A small audio frame classifier, trained from scratch: 12.5M parameters, width 192.
Rows from block 6, named by matrix and row number. Rows with one number belong to one neuron. Each number is 500 + 25 x the weight over its row's rms, rounded and kept within 0 to 999. All counts start at 0. Numbers have three digits each. After the name is the row's rms in percent of the matrix's.
# fc1: first MLP up (model.blocks.6.ff1.fc1.weight, 768x192), inputs 96-191
# fc2: first MLP down (model.blocks.6.ff1.fc2.weight, 192x768, transposed), outputs 96-191
fc1.277 097:470504516525484503495498495490509475509521469508512483512515483508473464522492537497530509479543458532504510521544541491491451506481491471547464517516493518489504517486482475494503500489487491485475499508549530522473478526499531515510555496443506464458544567480507517452487497524521495492
fc1.278 117:512509509495479477518498500513476515527520482505477474436491495502521512531501511504481550521485484489493486518504547479513485485532485495482482546481526470506533535491522499444508479505516508482518535482486499527435517509479496554483520450484488486506483497514456466490502481513504508487
fc1.279 096:492483473536489489488527511516463490502494486490478510503489468510524517486526494517505475536471494508493519537493492501491479494545482476499489558529494518539490503523490479507495542479537515509524505490535495552496501484500507457499484541505503521538533540482523534497474486531524546464
fc1.280 097:500491535467506520499492519513544470498463462480511473497476487532548455498501476457486499483525449479533502516537500451523470467506460486538466462557495496478488522474493487542508530536529557486512533466494478527506506522445518503529517476468548455462523474498498503470483504517504499524
fc1.281 090:495495463487474510548511469526468486514464497525552480446511478538487482543498500464467502500472472466510514538544571452504536472481478469515496499483519483506475512508539510479483515487549532508532489480501500496470515537467437492509534492481517470513509480512505487457502486478507483486
fc1.282 105:532503485488524469501504462490543492486442493488500450460469508518488506501512516564512491496478474464545515506473466494499488498481547510510506527461496473502461500502504484482502517494524499472504509493448493491493518457494461529507459499523494478547473497511484482523574569483486491540
fc1.283 089:469495491524470501520492481528499506520491492470557458485477477545479493511506478449501491512497459472486533474554490450518487528517471478533471519529515495474515479512501513470479509502511488544544503519565504495490476526478510482482522437494539444433525537522502533453454504503512494488
fc1.284 099:488432513489472478494495483504508476492482512503493476502485470500502518468511523487498494560472476510527508531499488472527477477531490479525451516514494494504498453480487478485507498518569501484498549473549498547507545455511503460485496492464539490515529533516525536485470509538476507483
fc1.285 110:484500486486513509515472496540563504488494494492556485505469493496483513536508534471465483500464469459491556508550480477500484487514487478482490494445511504483517461522481522496466491489530525522508537478495540520472529512482530478525480538534500486524483490475492544433499468502484517470
fc1.286 098:536462497488524488484514482547506499505512482476509541507475512500487496510501517504497491517477509541537494502480463481462499567524504526516474515456462505506492487500447465512481536484519502479460508490518493501474520503497505501535468486509520490518490520467472489493498525520496557522
fc1.287 099:506476480502513495524490504524510517511479471500499437473497452538480516495495498476448481505447460474517521497513484459515491458499502502502492489532534503510512459490514530490489484526524516531538509462456519579472537530502485492504527489480531504474505497538489530500516513453533561483
fc1.288 096:534532512464488512503537531458522522501518513513466539517496534468528534501480520557500514491499502478484501474475500535526500523485509496472512542458456515509517525473537438527537470519470516492489512507506505505482489532510477546465485512509479479486489475502496475525534505493483485502
fc1.289 087:510565468499495477500458518494451505494475414520472523533472501489524492492537520516522497537478544464515490498502469544475507527469519480490498502495522526478499512522532482504478491485502446510506526535509517471513550530521483497484465543485511550479527503450491511480496499541528514511
fc1.290 112:510464501512479495478458512503457496534453444528495500501460477505470507497516508534508470522507493497518521509552467530452480556487494488506486460489495504504501494519474506508529471500497473528482551512453463516465545492533492540478478564497506530519531525531523478493493505461478501513
fc1.291 099:503444522475553469485479526494481508491485481503458505527522505526510519523493495537506519511472543506535509497491497528487515511552506478514539493487525516503549492562501493507467515502492448497507490469485467511499478465494533500475490533513498526535536498495533466511528511540471511476
fc1.292 101:509444516435492481543514496529498479523475502502464483526514504504530517482560514469470497512516529519534496516469452510491521463473471488485517478480477515516480511520485509496520505496497472499497502506493502528516495478492508472523497539491484479527497523469507516494531502528452526509
fc1.293 114:505504496495480491502497484517528514459506474483511466490504536563561490490554531509504482519524522498477536481475503504511486513551526494512502530482493536477531505520498438521480496496525485526515479499490521498534516459491498495508482530510496466517476525488442484478495479514502429522
fc1.294 101:513472478498454476548489511509448469515464516497500494534513523489537525473506488487505444499497524526567489521481511454521514461539472520499487493469486507491489467552474502489497526506500487508489489510517504557494507480515517530512462526507509538558514491493493489531483505532480528479
fc1.295 093:500541477513510519531479485503529498497471510512497545493451483518477494515461516515496466499535505513456554491486462525472537512435491505463496488458490468470507467459520507496527486484485515502519518510472491464487527538486473521546469530526502485475511535491500495462499494460502490508
fc1.296 100:472499492516509496523475466532498548510432501503572457464458460554460498522492522539481501489486471490516566479491509495506513477475510499522482489532509483491506498502534534481471485535535486520520515480507499479502538495508468500506531478528529472483469512528477534485520527434547482490
fc1.297 094:512485562498500507485535529483497511462553477503494517546544555463503504504494494502526521480534505520503467515500543502506504529513463495512547511509461521501547500523513493513497478500446481483471445500570524484533473476542536515474492473484457504479504471453490475525485512531527499476
fc1.298 098:468551543528470513506467481531482505505501475524567475470508488509463477521495495474489507483475477461497531526521570487512520512484471491537477505521497476482506492538517496493492488515493492514526530507533504487481521469522482530517502487480484465458499483500495487456484489475521525465
fc1.299 095:511480510462535514485515525511527496478494494477431490522453529479548478527534479498519502487499529542490497510467441520491468488498500515467512484506497491514511524511496451511503505478508517485504484475455471524478449513505524498491451531511451506545537526508516469508506509530483481536
fc1.300 102:503524469538514506532494476519478470478540504499517568475482495498497502523470519544488468562515439522529544515520531483484500488499491505495499544482489473508502516455461503490505522492487555506518526464534534508447522507499515491524497498477498487521511522473478513477506483457495474494
fc1.301 102:516465510495498506511524487493489530504510464487479522514502476510508464568543536497503471504488551522474494518445499499481478536534468496516525513519505534512517458515469432507509502476490462476466515491477484535518479487512508506509473536515506497543521513450474534517481495537472485473
fc1.302 095:457505556517452503504515506487497538474506465463483488462514509551492474552507524517545494497520524485509484560488506519486523491512491520476497521489484531493519487513521461529496454498527480471499496526500518516518533502504490534507504485513516478522501474500471509510509474545510471512
fc1.303 103:502506511503531525506521524467492496494520506502460500507490546477518480549494497505541504450512537482514476540489482514495522463552472538457536505500453491523494541495517455503514504467517484493496508534518527527525461476512542487498469509477482509482504484471480481501481478562480506487
fc1.304 108:499458489523496482500523516486469550513489512481494519473498524487498494543498487471512489520488540477519451475478503486454546539523448500507466514463531501494512510525487510483483548474493515485512502453542501522455488528512494507525501486578510502568495497523461523516491503543512483501
fc1.305 120:501506492535501506508474529505493460503492461464491530541464490520532504493550504495519499504479492527537470534508464486494493515555485489527489503523495522492501477468462473496528527499515516486478559480490528492479489512519523477496478517522491504533552551498503535494489507491509485528
fc1.306 099:529534471504473495483536518479531476485519516493469530537492519470537486509486529507535491521494529520501461518449466555516517506516506528488510511466447527493478506526482447516502491448538486511466529533490492492483466508514508484514441524509460526514527512486475518499486463534470504517
fc1.307 119:472515495496462490478475472496472493491535490499481550532501504477462514505492487489514515523513486471498526503527494505489504531535500451517519499469475500486501510543520523468486507492528488518497484511538505471491496505543520501512477485483475488509514475459453501463470525558510501483
fc1.308 096:569492489518508459486530474527490483509512452487509460511529492483480491505511567517489506531480484581483513526502527526474506517519464499525533515520490473508504495507461498458476498471517486516496494523569536532490523479520501492529524490475487484546521531489471479461470499523487512505
fc1.309 099:432500518538515481494509485453465502535457499507533504428469453521503464518530502510511514506485461495483537480519535455502517531497506485505444506526530465474494508519532506461486485487524511505488515515544511483475506499465479535473532503504498506487484517492463526483513483499506488514
fc2.277 079:489516483479494494495511495515452510499485539506496480456512513482491511505579496528491463489485532477485526537467484504501559508480529498437465480531491489477473485533527496530487532523481499476543514540490462483540522474505482487490473487518496522520446465495485512485512511480486503518
fc2.278 112:513480499446542505474526481528479461526484502479512536516454511517467445456522483505466505505510507537468440503462508525469486537541492496488506516472489491488580485472502501527480501497476530479466478494461454481497494524492501450471512527459489500481483519497468482519517526503514500496
fc2.279 089:474532477527498509524508529497545489470529541487536556511526510497453509500472495475527512492489524481466492472494531512522522482498487548523464486508513504519518489468508491506447514474509461476493530523444495477535490459552468522478514507525525428480491468502471511516478506535490501550
fc2.280 122:487521467493534483474455496474490509520507547514510516501512524481484517490494469524476528507516516517505531493511459488464506541466556509492499530492516521515454502494507490491517522479516472466488446481537488462542500473503473498477521467503484550541435517523507510476509485437490491495
fc2.281 097:498501514536516483461480530521495525497551509500476515541488499529488504451478499521500488510485516535473526459499491530485440496508526504496533513494494520500519486507446481525499503535504531472467475496513497494511507477500539488517510532524542553456463498497480466517476530487486483466
fc2.282 106:457506532483530526514515518537466516501497501492502508564518503472549528471500442485480531503521517507479490512458521500527449529470453491484481504505497538506542527514494510472532499506487489528482504495513501495507496535504522482488486508489502512422535509544508507529505467530503498507
fc2.283 088:474526490430558509461500504485479494515519540524482483538517519453512511517509502534500528507496528524558500544470488516485548480505527510506543507486495492504463517507493460527498490452525504443449476495452501500516519468512465493529522519482484553560467498478465503513546485475522518532
fc2.284 084:471539455516512472491479472532527505516535526478504532535511531474488495518509453492528525484500529496511497494486508514492512510497486524504492497517490514540516536487474521544524534485471458476505480473443496491489472515499487539478508523513507481499475447457475499524478478490494506535
fc2.285 103:493542477500465485467499464484535490517526497512493519504493485496495529547510560509526484482517482509520504520526467517535553494506492472504452434480497515461502501494473504518542506544512539476557532500475513534497490520491515482478465482500473497510500506500468544458488521515522501492
fc2.286 086:479506505539447491517495558467513554494488503509520533466511488482469537479485471470485504531512519520464487478493556510531497472495470486508512466529510489499485515506488463481457461492495522529501509527459480498529500474520534460481534564535502464497490473480504561513458486492503475489
fc2.287 113:530514482471541477446489502525490495502479523515519559524505511501503443485523481515499505531500501501508504491488475525481513499532498493476593508478500503502498524456496506512513509451511474457523495469491477501501487476469490518521529527472515499522482532508473479500498523530491484503
fc2.288 103:482480530522519503484461471527521496553496446485492496508462459530543483510502515438499535506553482494527467517488517524511496485476466510517492473515519538507519460531463514471459532495498497539468487465514508465477523521515528490529470462531490523469503530491478498512485536529493514476
fc2.289 092:494487497519463533477532472505544458508512547529515484478503530475456558508468496473483507456514482525486501508506529471514492502534479485501460501475471477530486514490464517495524538493494511532489496487514504522458484512488514489504494480501487483539526480543508511516478502481492500500
fc2.290 110:484522478536487469486486503516538505453528495508527493512525537466448503501501511535489467513485490508472487491533543450510499485497463487468436518497502533467494523471516510497499520536463507513488492528493480511504494471490540493506481491506493461494492486487476515490473488472475484463
fc2.291 098:475513465537411509486518466516502480475545517542505489500474495445483498498534525490493471507522473506471489480520525488513503486459465521508428510519530502534449486476488502515535484518512538511484525503512552473514480499515508511519492518509516488519498467473479528489461477499544467520
fc2.292 104:515538472568479485502471490496503516461517522516524569473500498488476478505472503524513507524478478504502494478498573543508509512495498478507485493479520512496521509476526487552510510448517518460504473449496494481458448488537498494490496503498497508482509478466508451492493473450548470468
fc2.293 105:467487486541536492512518510496511469505486498518521528545483488473527509487477471457516499454523460516528482506447477469522497477515525526511467518507508517489477450561503482483498505476512457546477529494523506502467512528496499494497460500498531521442486449480496519506488500473490509530
fc2.294 111:483519489550479482472520467508518521481536507509502550480503489504470452526474507522499535500490504464480511484507500537498487473503508545520527504512496493518542504476510481545490510482504512460497518493469492476526473474495495481458536515511519479459527487492529455499503480455542478521
fc2.295 105:476458507468540491509482508490510537480526467496512468525504514541485498481486501498483499512504482454513501500524521471497454464488514529492568526488504536524510530521491500466475488481513515504479486520536498536494479513553523468487517522542525546457513480532512472511507490534493474473
fc2.296 115:472502521448550501511532499501500476495519465540480476558527526483518486467495459497523491522490512467483511524477494485492453521568517507477554527475520479503491515470492491497534496486477503481481471496497516546557487502500529503487497539500529516524532476522495476539519481583488494527
fc2.297 111:521497507541484501503475456460502468521498494483473461461465465527539549505486488499502508486497541522520473473490492509499513521521484494518483494515515505459472465516530490511494529500511491526529528499502481468502521530473456513512499482491490515505509527503538536496495517473507526497
fc2.298 096:521482489488534472483564497513512445532502475494472467498474517532500489454484468510513517509532479537509473479479474453479426497552521521470520506482493481524526513457509507493488524500494554497489453517521525513538480552474506466480504480468534555493507486521491467519482528530457511503
fc2.299 083:500477496498456503489472532489514528495495539497512472470529450509462538490510497475476488499489527466472502484556536505494514480442490494518455479483465522511478488477491510514475473506490491500476517508528528480505491504521528512503483493567543480517498490459495508503476493481499461445
fc2.300 095:518535498519470474493505557489497515487486515499499506481523511548494492462513487445487526443492539457488485486495502480516506489512528519459478511499504518524508490523477479524440507467490508503480512527455482489535521457480484455488562523556534492487485482551458484488472506517499495493
fc2.301 090:491530462525449467490517508524546505498509510506520490495505521450460559473499482493504522499523468498481481502545503507496545487442483525508422460472499475538474542500510541518526527496508495517530514521498502485460484471529491488500467507528524503459484464468502538461454520484473526521
fc2.302 090:497489460494517479475512504532539476527517500522541493544495504484515552456495477506457536475550479520483518473460526497504478521472491490522492502476529468532482503516459509466497590476483517510508505482504502488498489511495523481512474459505496538460477485488537475452488513465478484480
fc2.303 104:540507510523450499529520501519524487522493491476509458482517459535506535480479500491483521539494501533472507494501547497497458516444506491548443506494508517523482469512479508515460509504497519525484499483504493460488518513473459491517518494540543519484477514501515474477480503463472469492
fc2.304 106:522526535518510510509503513512452519508512529502501543515476467494481460520489493489473520538488510581498496513486535538511529525449500458491480454539521489487499496503493511473482452472499529473503532530484470485486507501510515486487497520463500470476470534494512512438514493469477480478
fc2.305 118:474512490528474468523488493477502473502525529495503511489562469485458542514480496536432519490512537452497517502549501483482491492522506509497456508485468508506491545511538514541496544469482457533470463512486458500545509461525494509502521493490496456493483473498498506484433479483488504468
fc2.306 103:479449493531507555536493548529476526522475474491513502448512476544478476496526507485499531486497487476494486528500550507509477499444466508517475475515492479534524434494530517475398507504497504529500492499521531479481515474515507498498514508527515479443493498481526486479472526506513493471
fc2.307 100:485530460491463466474504471489512525498513505524522536541482493516440514499507510508520503559544488496506524493561487508502515507461483478500486468468501553503479539522454496549561532487540510501527512520492507490468497491488536518495486517509500487495472522471479509461451509514504493504
fc2.308 107:504527537502505537509508551525529486497460558490547522471512532462485479453484479464489532463482542475500478500454481505516464485516510527471497501481472484493497489472508463520439479493503536529504504502464467505538510490495508485464503530504497464483521507500547552513483477489522488517
fc2.309 096:522534495501540488526509510491455504497513483464486470481552497474483499548496519521493456500520498513495493519472497481492468467533482500510484492444506504491511499487498499518543517549452519509477476491479500535540520509499519470520488527480493450511488473515475486521487488554466501473